Rows from block 6 of a small masked image model, named by matrix and row number. Each number is 128 + 32 x the weight over its row's rms, rounded and kept within 0 to 255. All counts start at 0. After the name is the row's rms in percent of the matrix's.
After each channel's rows are labels from the 100 images, of 14848, where the channel reaches its highest value: "responds to" is what is common among them. Only what is clearly more common there than usual is listed. The data: drawn small creatures on textured ground. In brackets: how many of the 100.
# conv: 3x3 conv (model.blocks.6.conv.weight, 112x112x3x3, each kernel summed), inputs 0-55

conv.98 081 [107 131 171  92 115 166 150 126  56  94  87 114 124 117  94 167 193 148  96  56 134 147 150  77 130 157 117 127 160  86 156 159 121 105 143 137  90  61 125 122  92 127 139 123 158 171 157 175 157 144 111 123 134 143  97 120]
responds to: turtle (66); blue (30)

conv.65 097 [168  96  84 167 103 152 129 165 131 153 124 181 127 169 158 132 137 107 143  97 155  92 134  98 141 118 152 156  71 129 140 137 113 131 120  97 168 114 163  49 175 129 154  83  92  85  97 183 195 145  77 101 162 152 156  52]
responds to: blue (45); snail (35); colour: black (26)

conv.58 118 [ 84 124 151 169 195 110 129 134  93 112  67 151 111 108 153 130 144 161 151 144 206 142 116 115 101 147  88 121 140 178 131 101 166 132  77  95 151  98  97  86  68 123 119 129 112  93 229  60 102  93 129 102  97 130 124 100]
responds to: turtle (64); starfish (36); black (35)

conv.81 102 [151 119 112  97  69 143 119 128 125 119 199 146  58 115  79 143 146 116 203  62 127 142 116 120 162 116 121 103 128 141 136  99 130 121 172  93 132 107  93 114  91 125 108 120 167 104  92 141 192 128 104 118 120 113 115 153]
responds to: caterpillar (56); black (25)

conv.0 097 [ 69  79  98  97 110 150 105 129 117 154 137 106 130 125 105 205 110 203 113 150 160 112 176 136  81  69 193 138 181 148 141 128 143 131 173 146 200  46 154 119 118 133 108 134 116  93  57 131  90 139 154 143 113 122 161  97]
responds to: turtle (69); black (26)

conv.59 102 [113  81 146 102 137 147 134 132 122 193 106 224 106 140 110 111 129 152 142 137 124 255 136 117 115 123 130  92 124 130 214 125 141  61 127  68 137 123 133 176 131  82  86  49 149 116 143 135 121 117 114 129 129 128 107 138]
responds to: blue (41)

conv.67 089 [100 117 205 104 149 120 145 131  88  78 160 120 153 140 107  60 216 123 127  92 132 164 120 109 137 157  69 119  94  84 163 170 128 139  56 110 156  74 104 135 115 119 149 100  44 144 115 111 117 142  81 145 114 153 143 168]
responds to: dragonfly (34); black (34); red (27)

conv.99 088 [126 114 187 104  81  77 109 121 112 131 169 169 106 157  79 102 113 157 100  93 151 106 143 137 167 171 177  67 126 137 122 132  59 122 103 124 125 117 116 153  61 117 142 132 125 127 166 158  94  61 121 118 109  41 145 164]
responds to: caterpillar (62)

conv.101 088 [124 114 145  87 119 133 149 135 134 134  97 114 132 179 139 102  90 117 123 121  96 185 125 145 214 136 115 132 143 101 149 126 157  37 119  81 137 175 126 109 147 131 131 160 134 126 174 123 148 137  62 163 129 175 134 116]
responds to: white (25)

conv.62 107 [110 121 154 147 142 133 102 128 118  89 135 113  95 209 100 125 147 161 176 104  89 110  93 103 121 111 173  89  83 234 138 113  96 167 106 134 141 115  71 114  56 109  98 123 204 151  95 166 127 122 136 103 117  84 124  77]
responds to: spider (48); black (43); butterfly (30)

conv.37 096 [127 129  82 166 167 148 123 155 145  91  90 135 162 137 133 136 142 126 189 108 111 127 117 134 148 120  74  92 121 126 155 108  74 131 120 112 108 106 154 100 109  84 103 117 107 137  63 161 174 254 126 119 108 112 119 109]
responds to: snake (31); black (26)

conv.107 089 [145 131 157 167 162 122 137 137 107 104 156  86 158 118 120 120 108  79 109 117  83 121 125  94 107  72  84 139 169 113 139 113  85 155 117 137 116 105 144 158 132 164 114  94  95 104 216 174 187 163 140 197 141 121 140 103]
responds to: black (39); turtle (36); spider (26)

conv.31 081 [165 147 153  76 102 137 123 150  88 138  95 125 133 117  95 133 132 157  88 111 128 128  41  84 135  87 128  96 128 188 130 102 168 147 124 136  90 100 144  98  24 134 139 123 146 149 111 159 117 123 100 128  87 158 127 114]
responds to: dragonfly (26); starfish (26)

conv.5 126 [ 91 125 152 110 117 117 184  91 123 107 153 158 184 134  19 152 121  37 120 147   0 182 171 116 124 113 134 141 127 124 119  75 143 111 121 122  58 115 139 118 130 123 133 115 132 129 147  78 146 142 137 120 227 133  88 130]
responds to: white (83); turtle (50)

conv.94 074 [158 140 115 110  94 112 152 135 158 134 118 143 143 143 148 123 174  99  97 110 102  93 145  97 158 148 116 112 149 124 118 187 114  75 141 165 140  89 110 153  98 148 136 136  74 120  91 146 116 136 125 120 136 120  93 153]
responds to: large (56); black (25)

conv.17 112 [122 153 158 110 112 139 102 137 176 254 149 176 117 129 143  80 118 138 140 111 113  70 136  98 114 146 107 149 120  97 217 108 117 177 133 118 132 154 123 133 135 144 163   0 131 115 151 125 135 149 151 131 119 133 122 177]
responds to: blue (77); large (54); dragonfly (29)

conv.27 112 [ 77 114 161 107 141 146  96 137 122 129 120 109  18 132 140 158 161  50 120 114  51 148 148 130 179 138 119 143 162 100 128 143 121 113 124 136  77 118 112 151 120 128 142 148 130  85 138 164 138 139 157 171   2 127  81 193]
responds to: white (55); spider (50); crab (25)

conv.1 116 [116 138 170 120  80 148 142 134 158 104 116 160 115 145 141 136 129 171 136 139  87 139   0 104 126 115 150 116  92  35 115  92 155 118 150 138  82 126  93 116 105 114 114 139 153 123 131 139 105 119 136 128  85 126 163 126]
responds to: turtle (94)

conv.80 100 [ 72 106 144  86 137 165 129 120 184 100 115 144  84  96  72  76 105 126 140 159 105 122 110 129 150 197 114 143  97 127  47 100 139 106 118 131 159 149 174 170 149 157 121 176  73  64 210 110 145 140 214 155 158 113 121 104]
responds to: snake (82); black (26)

conv.53 104 [122 140  85 131  77 179 160 144 170 103  95 129 108 180 139 159 167 152 131 132 118  92 127 133 168  78 102 173 119 177 166 100 130 141 147 124 231  80 116 155 149  90 137 147 109 119  75 132 113 161 102 135 130 150  97 192]
responds to: dragonfly (27)

conv.82 095 [ 70 147  88 136 164 126 119 120  98 104  90 108 128 142  99 143 131 217 151 138 107 149  66 114 106 137 182  70 134  97 159 154 109 120  53 129  96 160  57  93 177 104 100 121 147  99 139 113 116 104 113 128 129  62 101  78]
responds to: starfish (63); black (33)

conv.55 094 [130 152 114 132 146  96 107 156  89 130 140  79 149 130 128  98 158 102 121 120 122 150 123 106 197 172 182 101 155 126 126 190 114 101 166 145 147 104 111  89 145 129 121 112 118 152  81 134  74 136 118 119 152  90  64 114]
responds to: spider (62); beetle (35); black (32)

conv.47 134 [116 104 142 105 200 110 101  99  62 138 196 141 118 126 150  77 136 168  94 112 105 144 179 141 152 187 130 134 123 124 116  99 139 119 134 132 155 126 124 132 148 141 136 134  86 172 137  24 120 125 140 118  69 119 173 167]
responds to: turtle (83); black (32)

conv.106 077 [135 144 109 123 118 160 190 141 164  95 141 122  76 173 169 155 125 141 128 117 175 109 125 109  93 143  92  95  90  78  98 137 135 138 137 161 154 132 106  85 135 141 152 157 118 134 112 106 183 165 130 151 177 118 114  81]
responds to: large (64)

conv.83 076 [129 131  98  86  92 148 128 112 137 129  91 109 125 144 151 154 181 123 124 108 108 147  90 140 159  75 146  83 120 121 132 147  68 139  98 122  80 122 122 131  50 164 136 132 205 143 143 105 129 103 131 170 123 157 117  91]
responds to: starfish (62)

conv.72 108 [ 93 106 154  95 138 122 176 127 111  83 130 133 163 145  82 133 121  31 134 165  42 141 176 127 110  96 159 146 129  60 128  42 151 153 125 115  53 115 131 160  99 155  87 176 108  98 147 147 107 119 123 159  82 127  58 135]
responds to: white (70); spider (34)

conv.18 102 [ 79 114 152 122 106 148 137 117 127 123 117 126  99 140 161 129 145  40 144 120  12 146 159 116 123 137  92 156 176  86 126 109 156 122 148 100 105 124 137 146 138 114 120 126 161 163 190 127 107 117 133 128  26 153  70 128]
responds to: white (58); beetle (44); spider (41)

conv.32 089 [105  56 147 151  95  90 155 111 113 156 119 139 112 248 122  95 114 156 169 122 152  77  97 137 119 158 150 123 147 140 120 141 149 134  95  53 117 162 118 140 147 159 105 133 146 137 187 125  84 155 212 122 138 141 129 119]
responds to: large (63); crab (25)

conv.16 105 [132  94 134  72 134 112  93 183 161 178 157  58 117  80 162 163  92 165 162  88 119 119 116 108 103 151 146 125 126  99 157 102 103 144 100 182 113 132 163 102 120 108  83  92 145 133 117 156 118 134 143  76 157 164 103 133]
responds to: blue (25)

conv.21 088 [147 128 110  92 107 146 119 102 165 127 102 162 138 117  71 111 115 164 152 110 129 127 109 167 113 116 112 145  95 131  83 132 138  94 126 136  85  80 166 101 136 173 118 116 217 146 108 149 163 131 106 117 113 141  81 121]
responds to: large (59); starfish (47); crab (26)

conv.46 104 [153 124 136  81 115  90  77 134 127 154 109 147 119 148  93 150 162 175 115 132 132 132  83 166 131 172 131 123  88  91 129  88 106 120 182 130 126  82 131 138 122 129 109 129  66 153 125  49 137 118 113 120 146  77 169 148]
responds to: caterpillar (79); black (28)

conv.100 090 [111  98 102 117 118 149 112 220 132 102 139 151 125 218 110 148 126 107 107 107 156 168 116 114 131 119 150 150 142 150 145 150 107 226 136  89 101 125 106 152 117 117 120 107 145  95 100 147  54 125 134 143 132 106 134 152]
responds to: black (65)

conv.51 104 [ 82 154 141  93 147 119 107 121 109 130 122 131 107 127  44 107  63 141 151  78 106 111  91 103 152 144 164 148  96 136 128  89 119 107 151 103 105 142  85 115  74 152 119 147 163  57 125 158  94 178 113 142  96 123  81 123]
responds to: caterpillar (56); snake (43); brown (25)

conv.15 075 [110 148 159 132 111  90  81 140 125  44 136 121 130 155 112 102 111 138 138  96 165  87 158 161  88 138 148 112  85  87 108 137  97  64 137 164 108 150 154 116 108  98  70 103 168 100 150 113 118 121 121  29 135  84 162  84]
responds to: black (29)

conv.85 086 [ 77 128 104 124  47 142 108 109 207 139 120 132 159 149  91 134  89 155 122 148 132 130 157  81 189 195 150 128  60 177 129 109 138 120 116 114  64 112 132 171 136 149 143 125 119 129 115 191  93 132 135 144 139  55 165 118]
responds to: black (34); snake (31); caterpillar (30)

conv.23 110 [115 121 149 106 158 117 115 126 224 129 157 131 115 147 100 105  97 160  65  55  90 125 163  61  81 133 166 135 123 144 129  99 112 129 158 121 109 215 126 119  57 115 133 125 195  73  80 187  97 109 134 142 130 143 180 117]
responds to: caterpillar (71); crab (29)

conv.105 120 [113  98 114  81 159 116 130 110 132 119 116 196  51 143  92 113 130  87 126  96  70 124 207 129 126 105 119 161 171 140 123  71 109 134  90 123  60 125 185 184 175 155 154 136 153 133 135 214 118 100 121 151 143 121  45 163]
responds to: white (60); starfish (38); dragonfly (32)

conv.48 104 [118 162 109 117 146 128 143 113 113 102 114 125  84 108 138 109  86 138 176  95 169 140 125 148  80 158 122 138  84 216 143 186 119 124 137 124  18 191 114  85  74 117 141 113  78 143 175 148 113 157 140 141 166 191 107  63]
responds to: dragonfly (59); large (53)

conv.109 102 [167 160 142  70 161 140 160 151 101 137  78  99 121 120  95  95 172 171 153  84 117 122 113 154 192 147 153 129 100 153  97 138 168  94 101 128 184 199 154  73 149 157  81 130 129  87 139 184  97  99 139 106 106 134  99  89]
responds to: black (32); brown (29); starfish (28)

conv.102 087 [144 128 127 133 108 174 217 142  94 151 113 153 103 112 135 128  74 100 120 121 113 167 162 111 117 184 141 105 123 108 124 152 133 154 145  84 125 171 142 125 113  59 127  60 124 118  85 111 160 151 137 139 105  91 148 135]
responds to: blue (26)

conv.92 096 [108 136  88 128 126 146 175 127  78 112 109 167 169 115 143  71 138 130  71 141 148 191 153 116  99 154  94 117 147  90 154 157  66  65 154 166 116 135 108 118 160 100 117  91 183 160 138 147 112 117 144 196 137 157 126 126]
responds to: blue (28)

conv.75 103 [151 189  77 105 142 153 153 141 124 139 125 143  91 131 158  98  89 154 166 182 108 164 108 114 123 113 133 120 134  90  94 116  73 118 184 142 114 122 158 136  50 156 133 113 199 114 111 149 114 171  65 116 100  88 170 150]
responds to: snake (47); black (30)

conv.88 095 [ 80 111 188 134 107 140 156 129 150 112 113 111 150 155  52 141 121 154 101 159 126 130 121  96 121  92 154 127  86 109 111 122 129 129 102 140  90 132 105 112  92 127 134 133 166  92 139 205 176 126 120 102  86 117  72 126]
responds to: large (56); crab (35); caterpillar (31); colour: red (30)